python train.py --model="self-supervised image encoder" --dataset="drawn small creatures on textured ground" --train_examples=203450 --image_size=32 --crop_scale_min=0.3 --horizontal_flip=true --translate=0.06 --color_jitter=0.6 --method="vicreg" --arch="shufflenet_v2" --norm="batchnorm" --activation="elu" --depths=[5, 5, 5] --kernel_size=5 --stem="single" --widths=[128, 256, 512] --projector_hidden=512 --projector_out=1024 --projector_hidden_layers=1 --init="xavier_uniform" --optimizer="adamw" --lr=0.0043 --beta1=0.9 --beta2=0.999 --eps=1e-10 --grad_clip=1.0 --ema_decay=0.995 --steps=4600 --batch_size=256 --epochs=5.8 --lr_schedule="constant" --warmup_steps=230 --weight_decay=0.0
Rows from block 5 of a small self-supervised image encoder, named by matrix and row number. Rows with one number belong to one channel. Each number is 128 + 32 x the weight over its row's rms, rounded and kept within 0 to 255. All counts start at 0. Numbers have three digits each.
After each channel's rows are labels from the 100 images, of 14848, where the channel reaches its highest value: "peak on" is the class under the peak. Only what is clearly more common there than usual is listed. The data: drawn small creatures on textured ground. In brackets: how many of the 100.
# p10: first pointwise conv (model.blocks.5.p1.0.weight, 128x128x1x1), inputs 0-127
# p20: second pointwise conv (model.blocks.5.p2.0.weight, 128x128x1x1, transposed), outputs 0-127

p10.74:127139146170123086159117098095128168141118170110134138104109104118128167116203140103147189128152126173102091128120132101143188094100110045148102148162140143089149124136087175137088126094194151144088136087122148084136111065098105130111204102116167148119085152087104117180108117193105074126118139096105102090084112108059074140145112095141115070126124155138111087126087116123073078196144
p20.74:132086072138087134120087105176130147166127125121128150170105132115126099065099062108116175173174147110167152133147066099095095114151090126112143117132110099129039159164084116164131150110138091155129131148129026180139140137160151119152127091123133166120117111107167066078110162150063114179103116162111073168168124091159136092131070114118086074146149148127127144196117113096113090118094
peak on: limb or head (50)

p10.89:158103106184163142067126143087099100067141144126044175151121151159096137149134135164104140150142121047116106148124107066083130129168088115118114119127151175117094090150147104104113123074090105136127186116179169171113153176151118161161099125153110080098123126126153135183102151171156111099148164068079195124181189173087105126177133105136157094133115124066126108103152175116137119091142
p20.89:138106158124110128122083162125113115067156096098120130110125093091142136079094179175123156113132134156132199153221128113221119115118115171177178139140160135136152159083143169172111145102145109137154083077127136190199115142157119178121129126104145111128130213156149062136166094158153079119136111143119179114090164107164076141109059102123066101153145097130140142116147089133134121131126
peak on: body (33)

p10.28:081109144098105127159116113149041121097069122145139081083112106127150150139124122122172081130135105141147075107143134146141106068110142051079149133108090096176071120124103089099116122138127117098086221123090186174117131079114110120084062116116101143098098153133126131190119085129082137117137115138106107127100133116114145130123157090165098139112115107097117079128112132186030160084062
p20.28:121120132188118184150122117113167132100186141103107137153133124191143197130148047069115137182214084096083056124150123130110086200138144116164089074125118111095117110123135131109128138126119152145151114134192151082085097119119110116067122161155057145113136114142137136044122103161091164116123142120128178145110084149128155114171118145134162147089122177098153144096096148119129113139196
peak on: body (35)

p10.54:117121119198118060126076078079152127086121141117086096122150096101135170127110154212147202134117168142086149105097102123136090106116113136084159175134082153122120160113122169146138141203124124089157124048089149121136119135140175100164089105093131125113103140148138125078136115159106066195188097080136144177143178151148091167097126131144141147158095153085143154079146185161137120111152
p20.54:149128170127102136170188114139140168148127127110195089118152168101167138174108152130176161157133095122196131114109090116108174117185117151088170102129148209193157106130165119192106237178101209109139139150154115145123135137080116104094136116104120136160130103116136127105072081113085109140135101104169115119121164141164102129171154112135096139134137135169105126158096128133120122073041
peak on: limb or head (96)

p10.87:136117109031085105128114101112126059081135137165116152112092092122119133139120139159121046181135148149129161097174119118163175111098101129114185147162127140132127108178127087142122101080117139154124108094125166131048153132119125142081104082092141106035143085098111117124061096150096141151118129102114115083089149102111065133121139103184109150126077129159097098122100114084077178156066
p20.87:064085158138229103153107124105161139077136089172127101175131158128154161168125110099193113067120072087115144165141150123126137129125118123086099143135107123092129097123145154154137123067144125121160168116175150138104142093156131149135113069104106107200159183073164115143109086143150141100070144090139167110137107085139157148146070120137079152170190122155123153098071089084170116090168
peak on: body (31)

p10.79:092155098154089093149168115104084139165077125161107149062130125119186113097176104125132090169122127119132103103138110133145070073097125147141105166081132115100118176122072159125163136104171076133095112081133122053136158082109086133165078130116094160131155142109088018125066127161151109145151144095147148133134080050115096096140127153117134105153129110093146129067146142087116136163062
p20.79:090143102147089093107167212123078109102119160068083077101126151076110133146163178111081103128109107124114147164121163061129087142111118081129134160096124143123151111124115065111079100136139149175112093104138169137089171177161109112185100177159166133116086159124114149182124158069117086070127087092124158130083118124097145147081123098182152129115150089121120120138133130176126197062169
peak on: body (49)

p10.92:101081147177140125102118157122135092143122085118150188139129151138111164137128105160100196092114100113158173187109127119174155061156080134200156130168083195100153150123143158110107137106164164132118133089098152099174131145072095116201114093108174078075120104162138102102107104183150095144109131118100179131148136188132099100125106117196118120064117118130099056067126144089141108127118
p20.92:145151109132117121137127104116151153191229111133151148105120132210151103101134120132134144141109135124153087097139140143148135129115093079121171107134084105099121132122110173134117138074183126108141138118125163125055110119116062169137148106117111160078060152192122106105109128135177142065157126131068137182121096127117157119057183079153146087116110105091120084082114182163144093216162
peak on: limb or head (100)

p10.81:145074073172082110105078056096153136062135158110122142118107109098093153126100154204119127153126143154105161154108167126238160108115073150111128171130135133161093121079103130091131251149180098142171103084120136102143123159149150153175064122137084129174148136138108161123158114099138143158150116112144090135095136133138078129179086124123154133123139132147099152083100153118090136124155
p20.81:111114125121129125138133124133147149126086132130111140107117125120146132123181121162141088119130114099149105131143112085131131101137117165110172080133137120093129122142124122132152160160129126149171101145138141106233130115118192100171222106144164085123136134174171099113128151135109168179039143154120103095144139051161099146138162087132124212139084151186234148028141162114155116148139
peak on: limb or head (97)

p10.103:176113139155216110095173121105135132165168109120108127110118177096143115141111127062145132146143129105090123124118118106143080179103190176171097096105169146067157113101144161086126074109146149136153155121192099077160116143148099133107127121199133140182078111083101088150141159090117116146166097171087144144198081200125145088108121082043139109109124093135129096084146106108121106124118
p20.103:081094134127115149123129130134128105175070094115124098157138124102143084240175200046153088093155110078179150177093141147046155135094104074127106162068112123097112120144138112168152103118063166100112169122088131117085126129112117162089126147127143109106099127119170130160130124090183130108122148116151143109152080111138151122087113199118176099180090108110127087100141140075119119134120
peak on: limb or head (30)

p10.12:134155096149121136093052113144160066109145136126139123105173141140091122117154110168083102114131145105092207079120082202131106095155090064155130116092107072135154126146116112113128116164069111113192082014133155097061092117128165082142118114120145136149094125120128118133123159148152116179138093045143149137121163118142116169142175128156132165117096156145102143114113101151084124060139
p20.12:221127146136154113161100119146115154181157152137198098154148126136126159131076158174094136162117105176163182113144170159124141122167086158117191126126124150139181160116134080151131166144118162160085129193146160115078180112100133150091149120166147059136125134145119129146128132126146125146085094152168115127125186123103180111148190165121174100096167191130098043150104060149110135160117
peak on: limb or head (76)

p10.118:124092115094113126100126135155111061118129120106149145117154135085075102121134112139115040121127122139133123141118143125132128120062132060131132125120131065152136126113125097113089106098087123125112139090116146156000127087146075135064120090120149136119108027134085097130118123126146109145126146118129137086135086131170110113106157135135126162141000136113087112151148087118131168097087
p20.118:209214174125075135151131181087069150183130142103118100122101188095106126146115110137045133162105146134132175046116085207151083112179120114076171153142142102145109069145118082097153175127105212124128124118096145154170119144155143127164134164151152129115107173164066125151143102121107128135132131099083128136130162170132119171160154133148135144143138115160143146158156130115169143133100
peak on: body (75)

p10.64:185080126136161102109130084088105186176104171126152093095159129175122164179148113092170105083165133073136089077132170169110141153144153076122149082143084134080134078132127151137129136150128164118141109074130125174135060122138136092113107135211141121138162144120122176075129094170110088112116132143138154118087152180064148119120173122119087087095121180056112104179109146126179094109157
p20.64:124095155146187155133142151112170163038178115163175111080123158099176207111109135151184092131091109110159195091147085181212158103114098095116128054150141162103189133104180122138129114134132147125122135122109171133103132164127159091159180083110154059184105145139126113138167142122092123144104112085108112107117107070177152108132140114143121172108103124121124145142149100155186128137093
peak on: body (47); limb or head (39)

p10.95:094111129147087128159098108132123144088140139149152129076134086106154124169141180166131117144128142147095169072127088191177111057109127115094132111110130126138131197126096166116116110132148175119175171130097195041161129168133182036122122113069141141101111129119115079110131113150141050128123133113123108138109149111114117200060136141152133126110135118118105157147130112174019144157146
p20.95:112130152123130058085149140097091129082076142159106100058086101104148128116171166161148145101144075121152158129121090061152159160201098117145143113105137113144125136144126125149089060164154188197145127112115155133128169135171136163167148164137180127121090153120121156173083146087142088119116137084089177157092164105146105083065154098142113092127120138097112076107084133200139187120166
peak on: body (55)

p10.73:102166198127112153135155089167138159151148140152142142177147115102142144111146121154117146198137165171117148116140176129138154144172189161159132154140166161107136125150113129132150186175127117130184154122150147127136156202156220127135168162138140137189158151143166202099145134137136131200152158143141119125161158134199136218128201114172125160121162150133111167118137195122171169135126
p20.73:131134124128125137118101172139127125125132126111113133154021170130177154077127108129088165116126125126042162132162118107150074133061098130174095096131109115103133129109157130057117120162153123136119133125112133119115115092116094153136131108127145084041054110092121146127188156102096066118163053182140178059078144139135114049130145139119136130066138127048105133112150113136103124128139
peak on: limb or head (96)

p10.110:117141111170127094122117111147098167127105045178126060166137123084117110116139117117133175119102134164113139138124116099163140122121108155084097114074159080097181121137104129111106114114182125127156132131135227124246093079120129148197100112121130132125101151132129118155153104194144125070139066155139139060075118098116134082165098106194130120117108137147123177151151124083079144132089
p20.110:126147128126136086153109146142119123117128073171119114116149117126079133131096162138134111125108110109116135079156145090105138100116143106151091143139116176132158152149113108090148137166153092142113065148111125004083145129138193044167103135092137067170099117132112142172115062130143150182189110113139095081162122099123059170125154098144157190077095126145144078164051111162116099149158
peak on: limb or head (94)

p10.22:144111142137114023098073111144133095125159129112144144141080110117021127138057149156127175137127153125131131134076134123169090089088159111182131138088110141102146106048118149144075139105165107135108125112131104084137168111107084112092120137128163108105088080124119096075137128137100131150155133151151178105106054154111112059105105114081159105110065130119109070099095159077112165103110
p20.22:104148081071171076126015050182131182093130167170151143080147081111175077131146116128096165166126108133135108101090089123130151139139083078091086110090090139174103130122103164096114113103182117161161113090128120081116103156104115132079108114093075143111093123114126125099118174131131099090115081181117121150095075082144130105074123119104119072122124135077123099132157114117135097118171
peak on: body (59)

p10.123:140148130085126091094159121108111110166084154143120068104050118132083108120065163151145145171117166168221155101087120134083098150131135130131116118081145188106126174069113160113157117171106128123136169063126137181142142112126100085121165152136104069142104116114100110155116071148077115171139151199137131162088135125133185117081133055131121122090151092157040117139117156122150132112112
p20.123:100089166188086119141158106100109095127111024087125124186122068167128158167123099059159053088134158137142077187145130100093120133090125159147114181083131130136141173103128161094171128116115086094132073086109091112158086138103122071110071118113127137116117115126174116120134094141131163087167089125177122096129149144098085153122132168155131105160081069114125158140064127137079132149131
peak on: limb or head (87)

p10.43:126119182131160133117164096123148106112142087174115142161140106121149083176066113087116115122121127153109113114074149129132084136177150215105080117102152143089138170122166101104161113141116143143159138199116131134182160119111098162122168138120112160186104145034115195158084127078110121140102080127117101153190096214106114093104187094065130070095127105162153110145121110138155150126143
p20.43:100140105125088143116115151123148155086221114144145106097164157122141151074103071113108165168095166142142102103132107079171163136115135143130090128165134127090106105118140163136084190122167078173118120114207086120118124158111165123167122149111078113173109110078100060096156156090045118152146113158103174165099112088108097105134100054106121125070113194137136137151131121202126118155118
peak on: limb or head (96)

p10.114:121141126173118115095116137119111143101129162132120170131139172108104131115148146167086160104114166140147106159167188149151129083173120110114169132154067154123103144133140171104135114097140166126036129104098091140145080192138075087171165140136124064140190160123202128142074141158194040151164097116128142121145161135094089113115110109140144093054182133120108072087095130152144086101166
p20.114:069018137147055135123167159156123121098121076104111111138087117147128096074136099159097117087136163142123077172185175093199109089111139176182126123085113103132143200098126138123121111115130070071118103126162124123162156095177127111155142093105130158124144180178136145118191115143123145142180155106087160083137146143128100121142156115132111175148150089168130202162133127125152135169146
peak on: limb or head (78)

p10.26:171126151083119071072098132134163097131180177139075098184101124164071133118080247124111136135092153094107135166142158089112111154112169119142156078111169111132102095087149130151138139098111133198095211111146140154100171108121110149063137169140167154143107135090135139149142097155128078115157174150163175100130136120092115113164117101154155140127129078160090154164093183121102123160120
p20.26:128116108146101136108188136092107140144099092095136189107146160147121200169124126080167107096151153125116063153115159102098117106076149104118096168088193178117116060158070083155139117138113153134097191099132054127070112152085104093156123114124153098188074104110128117124120183155065162129125140067110095118126103146132133141126142145140166125128067114145120159155126150143131126156029
peak on: body (75)

p10.98:093153086134081168131168134104101142133103106101154122043118077085106108091158101106073113179102141134193145059127074079123132117144131138076080124133160138088124155128075140107123107131149132147143181142127129144196186146128120056127128110095143130111062119133104041136085115100123149126114137087093120118125120097146106182103117088092162101138139107170046105144170081100076118128104
p20.98:138103140137097108100104109134074089137122155133130063161166068152081063093071102135070115072133127138136094186104087074119084173182139172110177097106131072152107183148145093111141119121091090198111126165099119097127131120118134108135118135140135175120111126119094136146094169122158164101137114172144182181090210156080100170155091120122102082087119134130155100148093115126136164136192
peak on: body (35)

p10.41:121177125092127100143069135144126053132098158115116168092109113150059185118114136138146107113109140178145118128106107162143112093107075063169150130132094144126064110100148155114143128106080119119136149038097107127065145109116074107158182105159177105079120053114088133123098144161109118188144123128105132145073152133120124145124213116117122112115030122123116060108103119169145127113141
p20.41:184147165181119107164123121136042137188098071107157124166092124106125134107104164155110128148116137156107128079171171139094130124131074145156166113113110169191133189085129098125177139206116164052094109160134137109140120103159132113138110094120118098123092106156140146121141081151151130155215132083135102106112157142143137068110223107129149217136172126123115116151100163101132127140144
peak on: limb or head (48)

p10.61:132187113097121044120119126152107113084132082102128117137092127104091115122098126166081066116130143162114102100067133112156075118086118153094127115069098102158170160032110079122126135093146114133242121157113158135133114032103075125120175151126155124112147146127109104113187127084067165125152131129149114076122093119136163159108145136101116095137108106132090080094109098125108138114091
p20.61:181177082123164171138124050110160177198045209136097120141126151111148105133141078050111083108125128113173115111113111193087141114106107104104104128083100133120088130128143126116118124080111108140131112106137129110125118137097098085091151182158072171127105142185112142132072088123108158089079123119141044146128101139103139165179157131147120101172170120130106155134100140159099146148065
peak on: body (47)

p10.4:113110068158111141085053150125148083085110156108098097139091159100044141107123133179097178083073163076122142186089095142151150100110065126137132119142101116132117074137109107093102106114115105119123096109128149189114149140124147120129121140141163099085104137158141000101141094156062127115142119088110160143083143118110125178121056144166099172118122152167111157106133160165164116132121
p20.4:139101128120167116084121217162093095077138116152175062093157174078138141106084151135117120155102148120111141155124118081158122069059113161114091100097164140072143135081129092124133178145093106173126133176178139118129217118114156121177132125177205110111094143073117105182164131145128097158098102142120158118106152104124059164169111078141090126108125153147119159139134134174125167118157
peak on: body (47); limb or head (33)

p10.9:117078126145145094109152123159082160101077095201132099134154112113104070129105092086124132137087123155147022123102143093148097113065108151113116124080110103127129123098117095133157125107141083119187124148129177130170138103100140126182116102118110136093132142135108127115144111136079114071151157128179113146153143143173148202107091123146128081156127110047125078126243130116111199095143
p20.9:124152092150140143021141133099160106161112143131094121116117210125123134136149107097122096123140124099148114132095101179130132149145124080067110142172099114099064075119153128102125103089096159138149255107076155172125099138083131142124104143138177176099149112128130120110085198119092087121112103166146131151128139167141145133153094130126100118108120152100133236070119150089162114144126
peak on: limb or head (59)

p10.125:136125113073144138106099131154129072100127130067137093138163138106136086124165136109113024135146131122119137108147131128136115131099148022137121101099132047151156108146142105111107114103084094125156135077137184117000104091139120133075113095117122131144096076131093119119156152150173137138127157100149123118113088108146112122129136155157126149132005133121118154131132112152108121080146
p20.125:025027089127131091149152123100181113040128129145112162129144077135130149114131113124191123048141116114109099209163168099136143122098157154161096145157135110108154162105141169164126077103156034111119116115136092122141149144174128087151136103101097152162156138099150143075124109133141166123170141106139149178129134097099097099097128084182099141143127113115121149149098145160134138111184
peak on: body (47); limb or head (44)

p10.83:085118145163096186131090138106094144095160152103116153173148177084118103120232105161121216110115125191143130149173132181149118129144141146108127130129096091153109129133113165119109164127155102098152183145164119095135146205162116094197094114105101143141117098153183137165154133143178121140098125159159146109111133160167086152205073169132137199099116164104136155103066124140130110135166
p20.83:139077132174112086146127143109139059148147147130092112115138140109082156165135136155156107120109136138157097135168185130165139103158154167104130140158136070042144160130147134155098140145145115047133191137176097168166173096152145179177128122133178153203192136118153146085096126116112176147111184108162168181201156138161156099165171119138147139143157160192121166112129173152145143123149
peak on: limb or head (93)

p10.8:160137132074139141131127131142092082174066139155119141103113149103158110105124125058195080128122112179125132079117098177092096127098155090168156099110137140100094131092146126120150098161087160161145162122136117083141172064125131090121178092151149119163111099130098237124146124120136140161070162145112141148133088150206128148121219167093096152184092130148160093103163121107151102149087
p20.8:138167126126135090121131165113106101120053131137160146151085160152150176134140169140171104117196153150100157149182115099152066061105119153142122052140133082043188105102175120123135149102114135103156141115090128156169151103151117185154155120134178113094111149144151124176101082188186127096162114110074130087138135144145052123062134140094091118181111086120132119138140146150153164119171
peak on: limb or head (44)

p10.106:133173117154101140094059140158114069041148139124103130179136158107038143125112082144064138104079179155126141133119107105174146065114153122174124153176101104138113056119108131099150148167116094134150079115077133152068111176119173062108142193101158116122132132153135103085142155111122106099174132074142130094113090161139085126097116147147105147151155159141114160133093202098148119134121
p20.106:071110158137120200138093068175111155193028126121074165182127109181081034166187108075137103127084120110129098125168165140110155158124146117161070184097104105157089123183110151087120060106141085111139137113096105140150130090156080112111085101112094185128136111103108161094122133118117151155166116126131114145158094114108140113090116128085146146133162135130085151151108128126130113106111
peak on: body (34)

p10.25:128129123100081087141114151074141139162121148154151078102102123157116160094067176153162111179138113097158142094111178131064131155129103140112040065117137142106148121104133084092147086173109114153136164130132162164163178095059155067149102153157086088128134160095098174163080110165061116119118151122102131150087149125123147134097126102114101145110146077157062121154130165151157171041133
p20.25:173153152111137154142122132170206151139138130190141141072139143159122140121114162172130201136130110084138255119148060171097153141135148125112167086216091173108094079212140156153091161141172105137118125143107166140131177137155131137103148132143122143119157156158097144173093127106129143202117121106160125106168145108118122168110157105099135142105167169114145105114103112117156109104162
peak on: body (51)

p10.86:095141111069096125133088148141091131146158143153106114094096143149174148098105071133161089154140094023107207095122134114120109139106152181072085094134166141118159124125134166123121105115098177149131136169115164129143125141098174111108130117086138098115126143123103178148031115114106131138120125084149158173063113114110084116118197118144131096065110063186115080108090164141129197110132
p20.86:108150093142107103108135120180050143141164140099163116182178109202095053119142107130111115120126158174112124177146175149168114153087110070162095126151123137158129164125132115106119108124142109123167111134136107121121140129119171124157143115094145105141081100144129113064171172107131104121191155178113124099057112056134225111148154170121175058148146134123174138150159112107092156194089
peak on: limb or head (30)